A small image captioner, trained from scratch.
Model: 10.4M parameters, encoder arch swin, encoder norm rmsnorm, encoder num experts 4, encoder patch size [4, 4], decoder width 192.
Data: trained on rendered scenes of toy objects such as cars, trees, mugs and chairs, 195000 training examples.
Rows from block 3 of the text decoder, named by matrix and row number. Rows with one number belong to one neuron. Each number is 128 + 24 x the weight over its row's rms, rounded and kept within 0 to 255. All counts start at 0. Numbers have three digits each. After the name is the row's rms in percent of the matrix's.
# gate: MLP gate (decoder.blocks.3.mlp.gate.weight, 576x192), inputs 96-191
# fc1: MLP up (decoder.blocks.3.mlp.fc1.weight, 576x192), inputs 96-191
# fc2: MLP down (decoder.blocks.3.mlp.fc2.weight, 192x576, transposed), outputs 96-191
gate.206 092:199109134104121102168113170118175112149130102130118107100144135129159118151140135091159076139138167119135144096072112094120128095140119173172133176085107155113124119141107096117127136152159163117141110105096144108121121170135126087128111111127125143105125161136135153107087130128162168071
fc1.206 100:146144117108076121146121149102180121135143120095147094159141128144140143146114115146139072109130143080139167161134136142078114111123146137172129107115127135112139171136104127134126122113090130124119116146101119159143084116140148139103131121177145129130086119121147163123136154128101151204
fc2.206 091:100139163134118156110134112150130138093104159139096132129116128124090101148141169142134145129134134155129135119104149129110121148132184121084144104154120116137136123115155139144140098120125105161185069139123128132159146184124161145115118171089113141131163089118117070168095081142120137159
gate.207 120:137136151132120112124135130104135135154124136123113127091132115121107118125135136138126118123156086098139133150149106167168146108148144129132167147115088163140176124119131137136099100094112096150055130121154060157086088112093139143116161090115122105151129138158119124165130154159082079151
fc1.207 119:154145154102096123110127108129119137150121141164126132119098118125123137092149097130145147137145138125128125164151129136092137074122151105111129127161166106120142130100144150149098123119098130102144103118151112151149123135157148155107139100110184101119094072143115116166123162136122158117
fc2.207 113:126094148108164143084131124152129158136149105126131117129097145072126121158106106131122128151114116104137127113140177135151083126096115083124167094099128128155141141133099133133098133103128137138079095126161129104099125101134089141117162089169129126127127148166104129123089123114157122139
gate.208 107:132154159183086129115113096132131137083124061115171118129101106157126119111140126094158107147142094148106138132104128103162093100158128126153115159129073156143103087145117104190086104143109115137114114150109117135117133129182151122104118095114130152156093127140114155132187134137100114102
fc1.208 099:127098105128116124141110120092104137111142082128128134106131122120118146124143139112125117125130100138130122146118148117102060120139150152157123143080135071122151111153135146138119145136106103123163179158124128167148103121179145109105127114126116145173129130148105170133132154119075130158
fc2.208 106:108126128115172109128141106160155176124100170100121146122131167095107155121124153160109156102162157100131115067187105139129159148140099067074118117094125129159135148094145176107116116162118120098165185117110119106156151169120126135123138137152124114167138139089122079134109119085149126129
gate.209 096:103141132132115151101090135095111160133064135127122129145130116148125135081152125144175173126165124134137114125138159124176104107132163110150121106136119127175113103128105160141142129145118129127129101135116086068107166126144099102105184115119134138141132104162147131132164140135090159097
fc1.209 096:137126148104138123131149136155151073117145117097201117119131137165164120145098126139114117121098137122154121138121108163067167159177114135123126087117144151134133112127166108103156099151111111114130141152147115140125089125095152127138084121126119135134107132120140110123114098128163110134
fc2.209 097:139109069117126126152163080131099122180134112151123111148152114117121140053116135158173110144123161111114143115127159133119140127148071119128158137124185169127111157160116142116138152107113131111123072110102127140116134148094144154086185151147108155126122145149146134203096147151141116107
gate.210 102:133132129154073139140133141134113155102165097156102115148100135073120124109121115149156133172092156173142107123109100135145150138154123129148126104135146145120153071135146128099120128131137102159117132122137125114100098163116106108134107142151108135073121110119104119082098113163120139127
fc1.210 100:144112156130142086114143123111077075129143194111158133099138132142096168149139131110109125127117129078108140151140144093096122093124138138141119135151128156144100113097158100127134147120092141141115109135108156150151186159135102146121134166150175130119106173119154116158126130123180133156
fc2.210 111:106093162110145115078120143140128122125143117126149099157164101135157126138121111122168122138104133127109125163112162112136110112136114140151187106189154135118126094100149129173159110108087136188114114139151144131111140124099124140145131152164110206099104084093156157099126125156114128137
gate.211 110:112117173119150112171116145155105141137108094170079149176140140108140127115106134115133143130099115135121107142176143140144136130080116094142100124171157153167145070116093149148106092129139142129156069138100106099114150122134121116122092171159110142134119129153121112137132109099139117152
fc1.211 099:124154079125122142103145124148116101069098139122153114097133128105107149135131105184133094119106101125118160117097140111104147119167153116131153135118092081109120172111179152145175158160101099065124162150122125156110117130150171112127140103086138120118106106140123129108119156133154115154
fc2.211 104:091126118085121110133115135142129073161167152135103122147140135168157156133112092113169179148119144131094163138184094152151106122118135118115113099157106167114127153113128131115093128141146111135138128104092155097125131142100095134142164184105090129131174176075108146140173110153117090165
gate.212 110:091167112115129122159112109138161138134085114145164128126111121118155120146158094189123091094128176089133163089117135163122161099141155127122133190172121092128140139162122138147117125130081159149168135125184142130160119094134185128142105114141105145125158126118120109130169100128154160109
fc1.212 116:162134144114125135107088107135156138142122140152127150142120079115120123124139127156104135104125138134114139115144142110108164124127117150121173186124106134138133140132156128122103122164128155151142122108148206121135143112157119150143105150118131166116121143124136124164143132138151163098
fc2.212 108:102140116156139176127146083100107126139120107116089173131149105094132157119121153102155141126117118081117128151117145091117103132100148118111105105137117111096156085165131154129157117132111116107113091103143103139141106119160123110114126111104144147159150145099113029111105124114112138142
gate.213 094:158130130127149101134118110140143169144110142112109090117116134120129125095175139128154149154139163117139120141106094114120166130121149126153152147094110154104135153124161079108141103134102136098121156112110126113153142153167154104137138105168142138125172099071132142081102146127110137097
fc1.213 096:132109136096121159131079155135121136129112092118131128132126152129133124116114142091136134107137089133125122127164112124116150156122099106100134136156158069162121110136107089108162141088140103103141097138189148119119160143146117179151149125099127126119116147146074210169130083095140107114
fc2.213 100:124169125154117120136161138105111116107081094128116101125111143137147144146142112137162118117154155139147133169167102113116089140147174143079134118133184120121114127136113124118164121141086143110145136083113116148064117104085133135124110132084091142136117123086091141118132144169172118079
gate.214 110:132118135160096111113140105136119145113105133101135106160151123116116153109135162134130166145144114117138164131141126133138096125131120115146113136147122120181111121125207095170135122144149128140109140169128160142172158156114199102115123132126147131104119172110126156103082111114137102121
fc1.214 113:107154136092140153117126125167101115126135135172134163137135117076128137122173135144130098086119146154145123153105165149157095105115138163108139150130116115066131115144148129094132116109114122128118131123118159055125176161143098135117126107087129106132183136122094137136118126116119123136
fc2.214 108:120136108154114137108127163148103153129131128112109121151128110150119114162113163114129127123145141124134133127130125102160141112135121106131181113134139117155166140121135167123087135129122129113149116147118119138072126119140200150158133149111116140109066067164140110101155167141103155172
gate.215 107:107131131086134105129093113132138143146112151125122140119129142143160131121130127115132144130116104079128106118115164118092143116116096124092141147141158144104115133119133095116109103148140127170114077124111098130150149116121112145121092120152124130151152142105161145123084168091091148100
fc1.215 111:107131091101146130136137159115119103149119119105151126152135174097140134124110092132144139149197155143155167158091129133115134077138157085132161171151122139113133159120145172142149160137098139080148171140132143127141123134092161146158154075104156145114110121158106086121144131134113133162
fc2.215 110:150102127172121144118114105144128130121164103140124117123135174099076139050142110156112101102139165125117147114138077152135082091180111121136162127142077102169110119144147132137149126121144103147124110120117151165116133118162102155110124153124138180149122080112139152142123124130111093164
gate.216 104:135150153145126108115084132101126113125096136123142142117141095119128146133115148157129119124077157157139136107117147079153119137122122167145089136153112109100103120135140132077111126148148128169130171073130150152137141090129147087146148110159120127115143152161162093138120143134125173116
fc1.216 101:073076102156107136085088107136130163112116139117128119130107111133168135161131144161116092116115125120147115117132173103112099152127136105129124099121107120122123169142113106085166166124144142147086111100118166104149110106070123129111168072119064121110133115106167148137134139104152132110
fc2.216 104:114089102135168147152092108126159074155137127127122073134110115120101114106125149132147143137157158108157132121108090118135107107138088159115119140169127155116075124090176139128138133106163141143119125111149128127093099166120141149111131147149146105146147155127091106079108124121119114148
gate.217 090:093148132118121141150104131145134087100138175144136113145134120143117144136121127071108133145149107101110137164095141137142110139126149079111142123175112126090103136102130152143172113130149112120125105137111146157154115175135129119131123183109149097115125102140132101131117125088124079097
fc1.217 093:094086102136132116111116105120114119110138128143125134089104164171134110142147152107126118140086120140096187081121092131172119129086150125119121177125131117152129111092147133168095113122121172116098139154137148126164132107103092134114103122145103103180114103098150152106119147114112158139
fc2.217 096:140142150137107101160084164138087084160139142167138132129135098141109154080102154123129137169109169133113146167107143141112123103130120128120107127105118124106137118106129120158133105136114117097148143157125185113116144102116126124152162111155129141131136055166131105126136148156118069118
gate.218 103:093136105136129129151152147128119108105170160118122128147163098095156203103165186120074150089112138174124088143123140090147148149138143114128114127160142148133096146162087167122117143125141120127127159171120142152134118183180131113122140154097138124099131116127122091124130092138160127146
fc1.218 093:148101135148099132119068134119135099150104130134146145090136165182131085124092126108152098130144174097151156129149097133115115118156089132126074149117121119133160121088160104169168128142152130079125112104144133136087114130151101138159158150144109129116120120101128128114119125118119121120
fc2.218 099:119161111088150119172157132139141107148149082108147121165132120120094117101122126157130121145119105143072102122149119127178104118102093127099128145157084114132114139182100106145103105152134146112146183106105150177163136090092139108116162162138117124104143121163123157156151148102152135150
gate.219 100:135123123108128136145124179079096095129156089112149163069167132158131113137082105103115172138113121119122143129093170111121108133155148117143104109129161105095172117125108133077095153147139143153132086144151090107121152127135149141143151120106152087140089104157107096169163159139131103167
fc1.219 100:132112135127138089149111164091170103111134120128140150109143115106152128109132120108171135117109162116118140087140148140186111084087173169133140119128154113134110115111109144138109162093112166133136130128127153107131134123110141103065114086138132117172117136119084120122115165135121097130
fc2.219 095:137095145121087127130125135108090104166086134163126100123094120131158136149109156140132099130132119116114153144166118121127124149151149150135134165103121143118159079107065195136159100134136068084142135122083125106136109109150127119085126114102143143088116134136116123131110106108182166162
gate.220 104:151069076124134137125168135115160100151138072128153141113127106169139126126132122110073147126119115130143133092136115083125119081108138139128119089112111112159098089179105092170135137125096143146151135130134133118176168080121148167115165141090164146137172130066162124107098167123147132140
fc1.220 099:130147157160133133128163117146130138113133131132095091110136109112123129102161114112116061139137154152087152114133138103155099172110132128102128123152113111129134132113136124185111131158081112184080167121117130162118129139160115119136164141087159153155151136174126107130172091142165172139
fc2.220 103:128131117136117144158143082137119159107145120128171112131107100102163088126122119121134112089134153098148072121093123107153122157119105110109117143106127124157115123111125121109174132119122115126088139150119104100076148103122122113131143088140140115137103135110141161179156103114118073138
gate.221 106:152109140107107095143118122127125132133171118114113166122166108120118105094102154157179138161127114132123149123096113152153111097137128083149146107131176142114134060119184195122147158125120160129142113099122136141165099132114113121090159089154101144125126140109122152093146112104151128124
fc1.221 102:097167117171098107132168087089155124111142141114117150146100168135102119138125124175089154122158119144112136114128142130131121123093132113116151130157083101089144105121123110146177123137122108118110137080157135100125103101163169125109138174111131102130106122162145131126102126145110145140
fc2.221 107:101107096145118105109123119104135112145151119084131130144143102127116127110165165127104147170157160126168125122098113161130082105137100119132162139098122146144139123147139116134194095132101101127117074110134140091082101099134138139094140132154123171146121122134152115145141138125133146134
gate.222 107:146137159119161127124121147145120120126078135121105151107144080127102107127111114150152090134137091092138133132119145130160144090174135172109134124107145149167124107105123118142106111147083120120129115115104148163115139071150116091102150160127115157134145153146087154156142139165109091133
fc1.222 104:124106152146128096150114122146115078133124127137132109118147134099135125139162080153101094116112112095121083152148138133167157131129136134110142109132103122167103123065099112140115128164118121105137129124114096147158146129085095100160103144133132134143145145135107133138197161149115133129
fc2.222 102:110131121165127116134148091124124153133163122133131102084090192108175133098132138114100158102166107098099110141147121139105162130131136142156134131112128105122066127133140114126105134128132163136130107109113115152147123103101085143135098138142124092183087094132155072058108126113150119107
gate.223 098:161181139136115112139121124106137137075134164137135126096133114146075107122100126120103109108159105155146139123085143154146159124145148164167147097078096120081139119151135174105134107119108113148140126132062126101124138132151156129135135098161116110109182124117105116113137104102153158139
fc1.223 089:111120174118096096089095093121133123130150120115175087100117141133131103156099125174098136132137098167147108124116118153124134106120101134088118084091103123092123136099144140098170137188132152092141082111117135130087119109135148132140131107092102135136178174181066113126168112159109129132
fc2.223 100:120150126138133096134097147098086093169145097117173105165128113136130123087079134093083095117129129135153166109116157098120114120127138139129072111073118141126114148132122112130166115186128124118125116109093126126097122118122159085150079138134111121123165135137123139159153092111149131109
gate.224 108:144166108134129097127150125190140147112099089154111062136127136108066115102199169154107088140155125111125148130089127129082108117112102120131094111109154144137134096163108108116178131166135063150144153125120163141151098103117160142085150130107138124130103112148118134083134143151171161155
fc1.224 097:126116189157134128135133151094116128156136174154111122116134109135112128156097128131098137113096155142128106110160121113154137142088137129141176124159136113075113139105122108148127175140099137124098127083103120106099151136124129142182149153105123099091136146103110116148100122140120116091
fc2.224 107:140104101133143104109160132117113133133131132120130136139135118122150146119164129155086158177081133112133114088127123138156187136149125138127149119176161098132085134124182123133104170138140118109114121145169126156096158134110103122108136087086131127147176119098094115150116127129167051103
gate.225 101:181099123109140130125153149124059081153107120087111147085146135126121189109147116171168112139110142132128174134101078103145133109106131101134133098147153110164134145142069108138151144153112093147103161134129153117155092111080142165137143124123080101112143132087127097139147120166151150137
fc1.225 101:149128154113147132108128131129087149090112099156164099078179107121123157097120135119153131107131139123148133132114086108146057131146101152147122127158106119131119173104125121106140133129185158143089121136091127134133102146117104119148126135143106114145127155140146132108133086165081113124
fc2.225 104:121138136147115106169133128128119120201128152138171111126136150143205129107124148122116125142142129126143146162086156152120140139098135118187144134119093156135113150115139143089108145122144115122159109107152102145088126107144156098096139152110118117135059144126143093101132116136143155115
gate.226 106:108126116114100083088149111127157110123124092152128150121160116110155124125098131110148145099125080126130140128160105111104164165137099119178133127112099128137102123133112113126117103038115102120118111137097153148112134126155103183129128128148165152141123133121114174161127117114142106146
fc1.226 102:121173122117100113109121103117148148108105120165147127122146118141127165090098149156121163129159115150126123158126120067115114130123091135153150103104126168103116129122097124131126126079111101160144137140116158154130153143138131166130185121157152140165130139177130141144150098100100145135
fc2.226 097:098124142120139145188136119113139156135105113145103098132142135170130139159103121111104169114086131099162124100109128118151109126147119154100117105132108146151131118155214148139112116183139183117152158144167127118147119145131091102140134142116140116139116104105148130174096140159081139104
gate.227 082:112104084144101157151098151128102090118139115140104093178127077135112108158127147144138156148096131177131100101127126122097126106108128149115138113146090134114136090133163062074169141114104052122099143120133133132156154156119119119120134092139118152120143124113093106116162165125088099120
fc1.227 081:133158136123121112152114093110132105133119110141098118171115106123149102154113110185140175123132166136142117132148142136161115113101099088121102106083120110167139164116119083138117130071127108117152116097095124109119089097125130124126118087100165125134115115160081082121101100090116152158
fc2.227 079:156125142118164118116087092144167139101107086097127098116113116114096126101076171119131129137120176135150159158126137147120158098113148104101131118121128158083130112146082186177158132139123112124070118116137149127136121140081132091133096084138128131147165128138103150159113121142133132128
gate.228 097:086123068113120102152150131119136091132079138136120131123108187172141123125174172126144115150082082119142131125164148136113115173163115157112167146126105149106129114149141121114175148104104175109152142112148101098130142107153144079142116137158110108127167064150134116121134135118140114114
fc1.228 091:158087146169129123111114160116143144141153052144146182101126129130131145150100124119119186066158094139133128136077111125145101116103174099145112082155148098133110145142119145112120108158157140129117119154114173112138152121124134105131125119140150106132110160135133131149115169087123143130
fc2.228 097:140133111115114138122102142132109127064154144137141137105102111105138137102141126150132075129139150136184153070180137119092066175147105070121134124163099161115123112099137137115128127143158112168171119139127122079139107134090115145148136114119143127103154158164138158108090112110139117136
gate.229 093:100123145146107113113138149132115135145116085173127096150134179104104125091140156164140113117125081160130098164155122114124168136133145102115081129088148151113132118107151127088123104162119149134109122178129105133141064105142151088107101196161115159155141091124159117114111132166137103142
fc1.229 109:113145135103104142123111114122165160117105134127118144130081148139151135066106180158122124169104129200142097181147137129146133123172082152151115125125140130100147153132126102145130120120105145085153123109136150128159115142119111150095161165132132124116128148131142102124103142139126120120
fc2.229 102:146157092178145088138124094107124095109171149117095138114155155103141119137100145134143113096106123167133152093123095129125095125141144158125166139156128120125109133131130146153123134162099134087124132153129091155163105163155129132156154147142132102115111090169155148138106120098153150148
gate.230 115:104103106105143116143151129165151147116209138108137110139130112157098124123146146154140127157145185196107177115094076120081135173092110108125151159098175094126095116135111142138138134101147095131155158154095144140104102193147147140144096145116169143132134111132154099137142162116145154117
fc1.230 113:133122102124110143110142157104130134141134129155155125085094093172136126160111114149175155127137129159083173108102108155170108147118098111189125162125137130143076100116097169112125126108135121075151101106106170176101108122146153120128184082116142087114156137122127145152152168145113161154
fc2.230 104:068181117122131098125182176085139114103124110149099129145089145098129125117161115092086125118118117116117121108108119074133122113144166096095102127116128134155134154125127128118126100113137131124097166118174092125100141116111134127116117168166119118131090113178135166114131105099096124111
gate.231 089:170137143144114149108129097144105122075103092115168158141110133122136148143129158112129150097138101096116136190127109108134147116113118169187132107122141120151084104135129103160134116081074143121155153104132155090124145138168115153104126102108123097146124130134129134109133137117136153147
fc1.231 097:097132097109114195141134176129105117149104119118150128126092157123131151145106098145108074139124129091113135093104077140113128123107119138074104128122153133157142123127171121135121122138113110090126155114132142133072118146157124095139137134102106120169139144165128090097133132099139097125
fc2.231 088:140114124146120111129111132117118147123096135157147131144165079120147067146162131147106116177146143171101111129175150157106143091169128112113096154134106140134131143101106135120145123146103135154092162148143135105150135133139156148107137118154132147155068110129137143123064124141145122129
gate.232 111:142167129161108105117126098107120161140122119157141142092160136110139094123175098125135125086117129148106142156153143134131141127128189146138116160182162149130111149185126099182154135130109129149109140118137116130094134109160133092123150103117140157146096121125078103147101105109121152147
fc1.232 107:133096114132166127153136131093146117150135117156141132078142103135128096130145123160148116101137157181105166103117124108096104103093117110132187129144174124099129147166156103163154108159127114140107173140149122142162109104101154097140140163137158141140106128107117132101111174121116170155
fc2.232 110:125105115161126148152092090130154092101124109120104155131130133086162149149171111154142139187092102135120133123161111104114103134146118147147132171124122153182142126144127115102140112144094116124127113158151120114133102113120138159145146097120096098105117168103119137126146126153132074142
gate.233 087:162121113083164145099109121116123159132147089160126124130147092085127156115154113117199103152156140114114136132132108148154157108125071074115144110110149141177095112120116082132138130089152139152132125123135130128107127111112109150088089166151145129114139168130146121141069133154145081099
fc1.233 090:148168113146102130114143155130152149122107148151161124144163117108111097147151144122141114108097158135127148105099112102103121153140104075127169105088142143126074188065114118124149160141096122171123111158130122061148134103170165106183144116124141148101143115131087150182123121125094136135
fc2.233 089:142120167141139130148133142102143121143094149136112126101127116101165158175142159156107070152144126154126172116114189163123136145119153099142138113180090163112116130107131133148126070150136090151159137141118127100150114148164136118149104122120144112114082132137114118109142121109138123112
gate.234 099:103139111154121139127126160117160123159150118101114101117141170090132136153177085122162131136134148142149067156087121118120111157132152124159175108140143127129135154131148116144163111115088112137110183144141124147092134157102153151129117078119148126093093137098104142172144097177092128106
fc1.234 101:126110154097148145143158126052130170131107132127134117139145119124167091099132127134143143103145162140146087159088113168106107187127134133115117127100151098093141128143137150138119163156112089119096130120130097133122113090147165129148120134105204146122107107133125123114131159160140145116
fc2.234 093:154166136115135150119118106137116103133131151136145136151154142129143156110088079117165172117092138140121125134160119129131104071071111177134152092112092142127108109137151112092116144089166183112126122123130159139137108118108103128154146083139091079143130102130124117117114111135134121142
gate.235 100:148128116104163097128140117124121092148115102154114109092154111092099147118097141115145128123141147129153127102111090111112148155106113145128171110111153110174171133092135112089136134110105111130089160114146108122113172126134156153132135133140133125168124172145124123118147078152100164125
fc1.235 102:090119111083132138183105170127120136129124126157135117115116170130112169139154165187108096158115150154133110150147113137149132106107142125146137121118165098140155123098128134086104136164162115135054100133113149135114132132165179204108159155100140148125118169120144134149133133151134153119
fc2.235 101:148165129144103134073123162124160164073100134166124177147100145134144114122220091166159137119119116098135122125145145121139093101117153126158133149106156150120113108148138113090154152159104149136107120163149127128130081078155102124128141158116157125108153132079118117170121112096156112098
gate.236 103:147140138152142156176127146133148103118101125152094132123110150112111135131168129114169103123103155143156118104129104127093156137112137147165143150119107145105116105172139100144085150128128128160103136164114089133148092153124096132121082124125114118156169094107140097153114103101138155145
fc1.236 113:124101154175151131133089092108117080111109130125126142159106100092145143165134132149126119109124126108145138112128091136105114124124144176098153135137134105132097112160139077122097129136130142182184110097149109134142134087154099121133139146141120134163069109095154129096128164188149114131
fc2.236 111:137148108078109147167126130120120139118080113067146147093129141134126149125127130121112096081111157135158129129181114131088121175138152113121115184147100142099098127129073140146101119118156146126147146145135091099118105130152093133168131125113089136130108143115070144150161122100126119176
gate.237 108:114147117130099152118124149132141138131111163154102138094109107143150124070181104143127143114084131140106105147139176117154091119111122163093083161115110130135138139148102141120106103080095097079099111129150092135128106130115163119157106153103154132171103162111112177105086101124147098104
fc1.237 098:178125132146104123183111108108179154131105071140102167146086084111131124107142111146130105102131116115149136145154144119144128109154164172131109106144114100136127146147106146122132160108086186128149109148188114103177143130116106118109097129119115146129149137167101144138135121122118128102
fc2.237 108:127162132127141100142102135162115122164138146139104163101171186114138098151143122140144102140153125167120174164141148133066155130144153114139140148122139149112084137145124133091091118121122154074129126135136117097103136097104139167114104134108114100126148109149159193130091097082162117169
gate.238 083:120167130152080113122145127073118172195146130138086088158171144115105128121096122136109130125104147146116120160149122151134120158137108115111146114141168156068122099146132078147112120112138140106090136129140122098094109151122165128124136120187117118141134150177115147095103128113127130144
fc1.238 089:112122127149145138171127139094134123154163149133099099157136128146135144103115188118125116119178126146155140130126177120174155099112130136135139122172156106138138120135135078123129134047124152155118114124094111153107153107119139148079118138100142102115077126155137140144095139081150144125
fc2.238 088:137142130087107144114131125127147114143109122106136156145120131089149102125135133125135174120148210084106156106130125127158105123134128152106164096136154133083137130134127146126122143136112127105109125128162143113117080108124095095140153127147104170092194132146148101125104102150125149097
gate.239 096:143084093158139156138177159157126131151125122162104129163146137109127120137147093062115036089123177123135101135102143147112120144114124122182135106103156173135117147108115118145116104142126148117134132147110141164138119137154115100115142063138099130139130133135101129148153094135112137122
fc1.239 097:133127144161123064106083122108143135093167138121128142126115106128136118096123163158146142161112091088112165142139102086123127101159105152134145144131135088131128134132143174120118148170146089144149122158150118095136150119086150114141086177109112117150136136127093147123103122116129103133
fc2.239 090:142128117080122150139136159155117100117123108157115105153175148126112115167183147137148089097085100097163113107109158144127108152150115137135125118118134106110123138125110071135123105127113103132122146136129117164158134098099136095127167084083125085136085150146106137136147103120181121154
gate.240 096:095099113162140122144139136171180104113143099094090151144178151115116147154151127151111134118150113156147111200155075101141145115089107133154107104139179135136109109110128123116127091168139174147130121143153153130137121121076132135106118155125105121121147143135129137122146111176121137140
fc1.240 098:100161127145144145113089109107134166119149125146091150108092129144125097128120140150087127111142131137167189081107120115098103167109165158133077115115136162177157104106154160157132131140149112150125122161125070146093142080154113112137144128187104139117117131115117129136104150135112179153
fc2.240 101:127141161132113117105156149146148111130127154160120131154117128104121086151122132131112067198138142110115120149149117159124124103099119132094141098091170132133134140121083136167143149138160182103131120133101107136111146120136119170111139141104126169154132117149137164102120167114103066155
gate.241 102:130112124106149106112138118133133124154113134135106127127143113120124153130171105097153127102124123124093141139131149157092132126141144135137154109157158145141071162090168119131155105150127129127122125122109161145118135121115100136147152130165104172111166076141124137106143131158097141131
fc1.241 104:167123092137108107114099128126130101085144111101079084147112115136147132092130125104145131142125125177153174159120075086116101096125101098143142091124130098110083101158113160110118118130106120111175091169135142136111170117138095113164123129110146155161159125139126136108144120107119136149
fc2.241 102:109152148083124108204129135122162162153131164167089122103097088146113127128121125153149133124119181120153139115132124076161147111120116070136154126119112110095165119129160129113102137154138133133116101116178102151097102109130107132150122114143147144132118094168132131133085151138175089158
gate.242 097:114133087154136151176117121134109141111129158169129146092110111158144201139150117158156133131109137082143123133163147121127105133126137146167126126151098100122102151123088122113137121113140153102149154135139135114123114130108122080106164099074117150136126124114097116161162134147118124141
fc1.242 097:087181151116153128147109125163101103135140146121145131138130123120133155097134148088100111138092150130148127125116161136086139158109162129105129105135150143141122153146095139170115165094133142078099121151169135131153120146143132105139140117092157100145137124130139141182134131153114109142
fc2.242 103:116087127115112125153157146108166122134107152112140127104147122128129114116108114115138106119136106178141121128049091133116142131142116116156093130111119150143134152119129124081133122145123116134137140104093113117078147102157159148112115103116119117137125123150145041096117133103134157076
gate.243 108:113138092067121168178135123126146140126104142121142109094155142134133118129143113140185135101152123138138119120133107131110125163126110146161070121148126123128162145164138128104142144125107136121097122122129155166136180141124094159112151140194091142113076131170098113140127135108147133152
fc1.243 108:089122154170163134094112137115143115139149093117089126143147134144154139102110068148157124161092165154127140111115142143135137117154133129133138104143135127108113106095127138176135102145138134127142150132112063096119152123152117094107137143155124114098110119113169178183166108129130127108
fc2.243 102:130100100134185135136146125156120157108118143148173149156147094153133111124144141152123137115141083136174069123127141098143180125137091118118125175117132126151110133145137144143128165089154135118156149088145106143139148145105132133155094092105136122161101154120126117117076141136112124156
gate.244 097:144183123104106155081112134137123121115164083154100133138142119145116111102175095113107133136105145130127152144079149118119126118120126079119098102096127107117172132157105129116169099137180071121112103151130125114145107101136139118122090073119135138140143164171118064085125088121096164146
fc1.244 108:128141085150113114154150150168146089111129110116123151165137143114107102150115129167137120164125168135123123091117128150148135145084157125138089141098112134124125141156113126140134111112142119146158105149109149123150040118108135118143122098088125151123148095112130118124124114150134160137
fc2.244 107:126116094126161122147084096117133132123161176119127069086104154106128119140105165145141136120126151141135129138102160129084095093177155101136136129108104191122143100128151131142124111131153099159142191101090136074170072137126124109139127115163166168103123102153129121109129097138090130139
gate.245 096:156114121144095137134091141098148150098102132128118111140142115105118155114154133150156109126146134137093150137131116125136124089149136109120105109129142098188170164071102097110120115111147158138120128122098139121128170114104098140144103184154131112113117105143111133149132116156114122133
fc1.245 098:149133138137115116086124134115119099149148142111164157147122123093146187080083144129126143108126086122100097135096096120166135125154118129125131144127136093116156111114143139132102153138122123074116145098115114125114079161154120138122133102113111103133134107154174134124124134085148183151
fc2.245 099:136107106177106171126130106128129140125165134090128126136086142101142132095072140140120132113136113144133103151143092113110145100121150127122094155169157154132099125094123125155157087124100140153099093111117120150105155149107124140123154123108140098123120146097117091122103129128125119101
gate.246 111:110116134179123160108168137150127140115157117132136111113112172122112101138078110147164133117150138143120139123113116133114133159095138124113089144121151131127146108098117139138135145146149141099139153158109117135074101115156162125138132074115121152171104134151068170121140156116133115108
fc1.246 112:130139136136135123130125112150099127136154165144107149132151119151126092125172116143125127157123143140093087143123149120094119126082159136160107135074125076145114131130113127071152142124115117130087104130108107177107078148110134112099107126156104130069101155122133109081113104113082117126
fc2.246 118:076173100162135188157119107132101133140124081097129143150121115072119083126125160145143123100113124129134132138103122107134114098124157105108071131143127120112139139157105139079105132100157136073119177106144157123118147105132122094115101145133131114135103140155097152131156143160145113146
gate.247 115:115152133113114165165112135124131151125132070071124123120133137095146188166122158176147120143112099117122127122170140130134112126121127153168146125090154124121138157125160163168132088111114102144128167093185111105119132151094146175159153134102131114165143105074136128131137127126143132157
fc1.247 116:111120117122074137099141112096164144119156119090163136139131178153128098143163169161183154134134108080117083125108129106117128165140120121160123105185160134117100103140133112143148093111130121122175123097156136112124103123162108133154164135119103096167136106168133094150138126088113130099
fc2.247 116:159147112112182138178140155139083148113135105118126091138101089101139152169119139142127136129137099116109113122146093148115121093118144174128125134137124132126165132109122128115111124095118115162110161121116101130150165128131146194169094157109120116135087105089143110101083146143111143161
gate.248 127:078109104165116132108120119094114154142119088140133132131135124119156120114120143106097122147114179176088104126124138080110108120128153141147118133123093163171148098090151130137104145103070135116078094147165142139150113136134119078162154077113165098117136132110099144155117139086099161134
fc1.248 114:164145118129132099110124102107098139129127082139090149149132161196121163145137103132110144132074162167136127116138141104129130130101116155144129104098131128159133127094172149152107163094068126128122094130168109145165100102163111099155161102125160125130168129118119118144117117124123091111
fc2.248 114:108164129136141174115130138132152104170133121136096124112160127091146118132099094126129112105136109096126084125141107129148110101112124114097142135107117133071124127122170132135137141150145105139167145120105139176103108114133084134165115160103107111098127153099123103109159116126121141152
gate.249 099:104130088120147139156146134122145128126087131156125134078142074133127114141130117137148127107060155148097108158103115118091099126128135105118152172133143141119111096136116157150110169129107076179094075146145153122153135110098114110123122146147139152109119149150132137165111081130145093160
fc1.249 104:123143106119127137112120124119125125105099123146145105118167123119142107152129142139110093099112177161141140166135116121095125088110162126140163167158154148097139117143127164184110154112156098127117082147138164129160138129114128113136130152135112154123122150103135138134065122152106155139
fc2.249 105:144109193089125129146100133171164086153128095147128162159130145103125144150121164134160132124128102129118105092173122161114132136114105161124122118135135159117169189120144120117137109174122131123122118165127152160093122121195113121169105135133156134132151104102135114135176147106108115140
gate.250 105:125090162106166116146102079139106128156118149144102153100092139133146157141129141153162114119111153141120140113110136130124142115155139109128146107144092150134119181144137176102101154157092155143127127105092097179087108158113113096131135116102107127113133091138117167127123139098133135148
fc1.250 100:126159101123087107096148156140130117111134121097133116170160112105097143108145116169109141125173138107137150123119124154104132150123131117166128123098170121135172119114099092067175105107161143139149168160129164110102088130158143141158098139121146175078148157115154102135115101159114109115
fc2.250 101:124101125121146104137096081176116152090168152172175134107123117141160145168088143128100141145079123153149090120166141093144126109093135132101102122103162120114170129151099117153085126115106116131145149124151137112159177165149142146133169080110116100136144122163114176132133128122131175128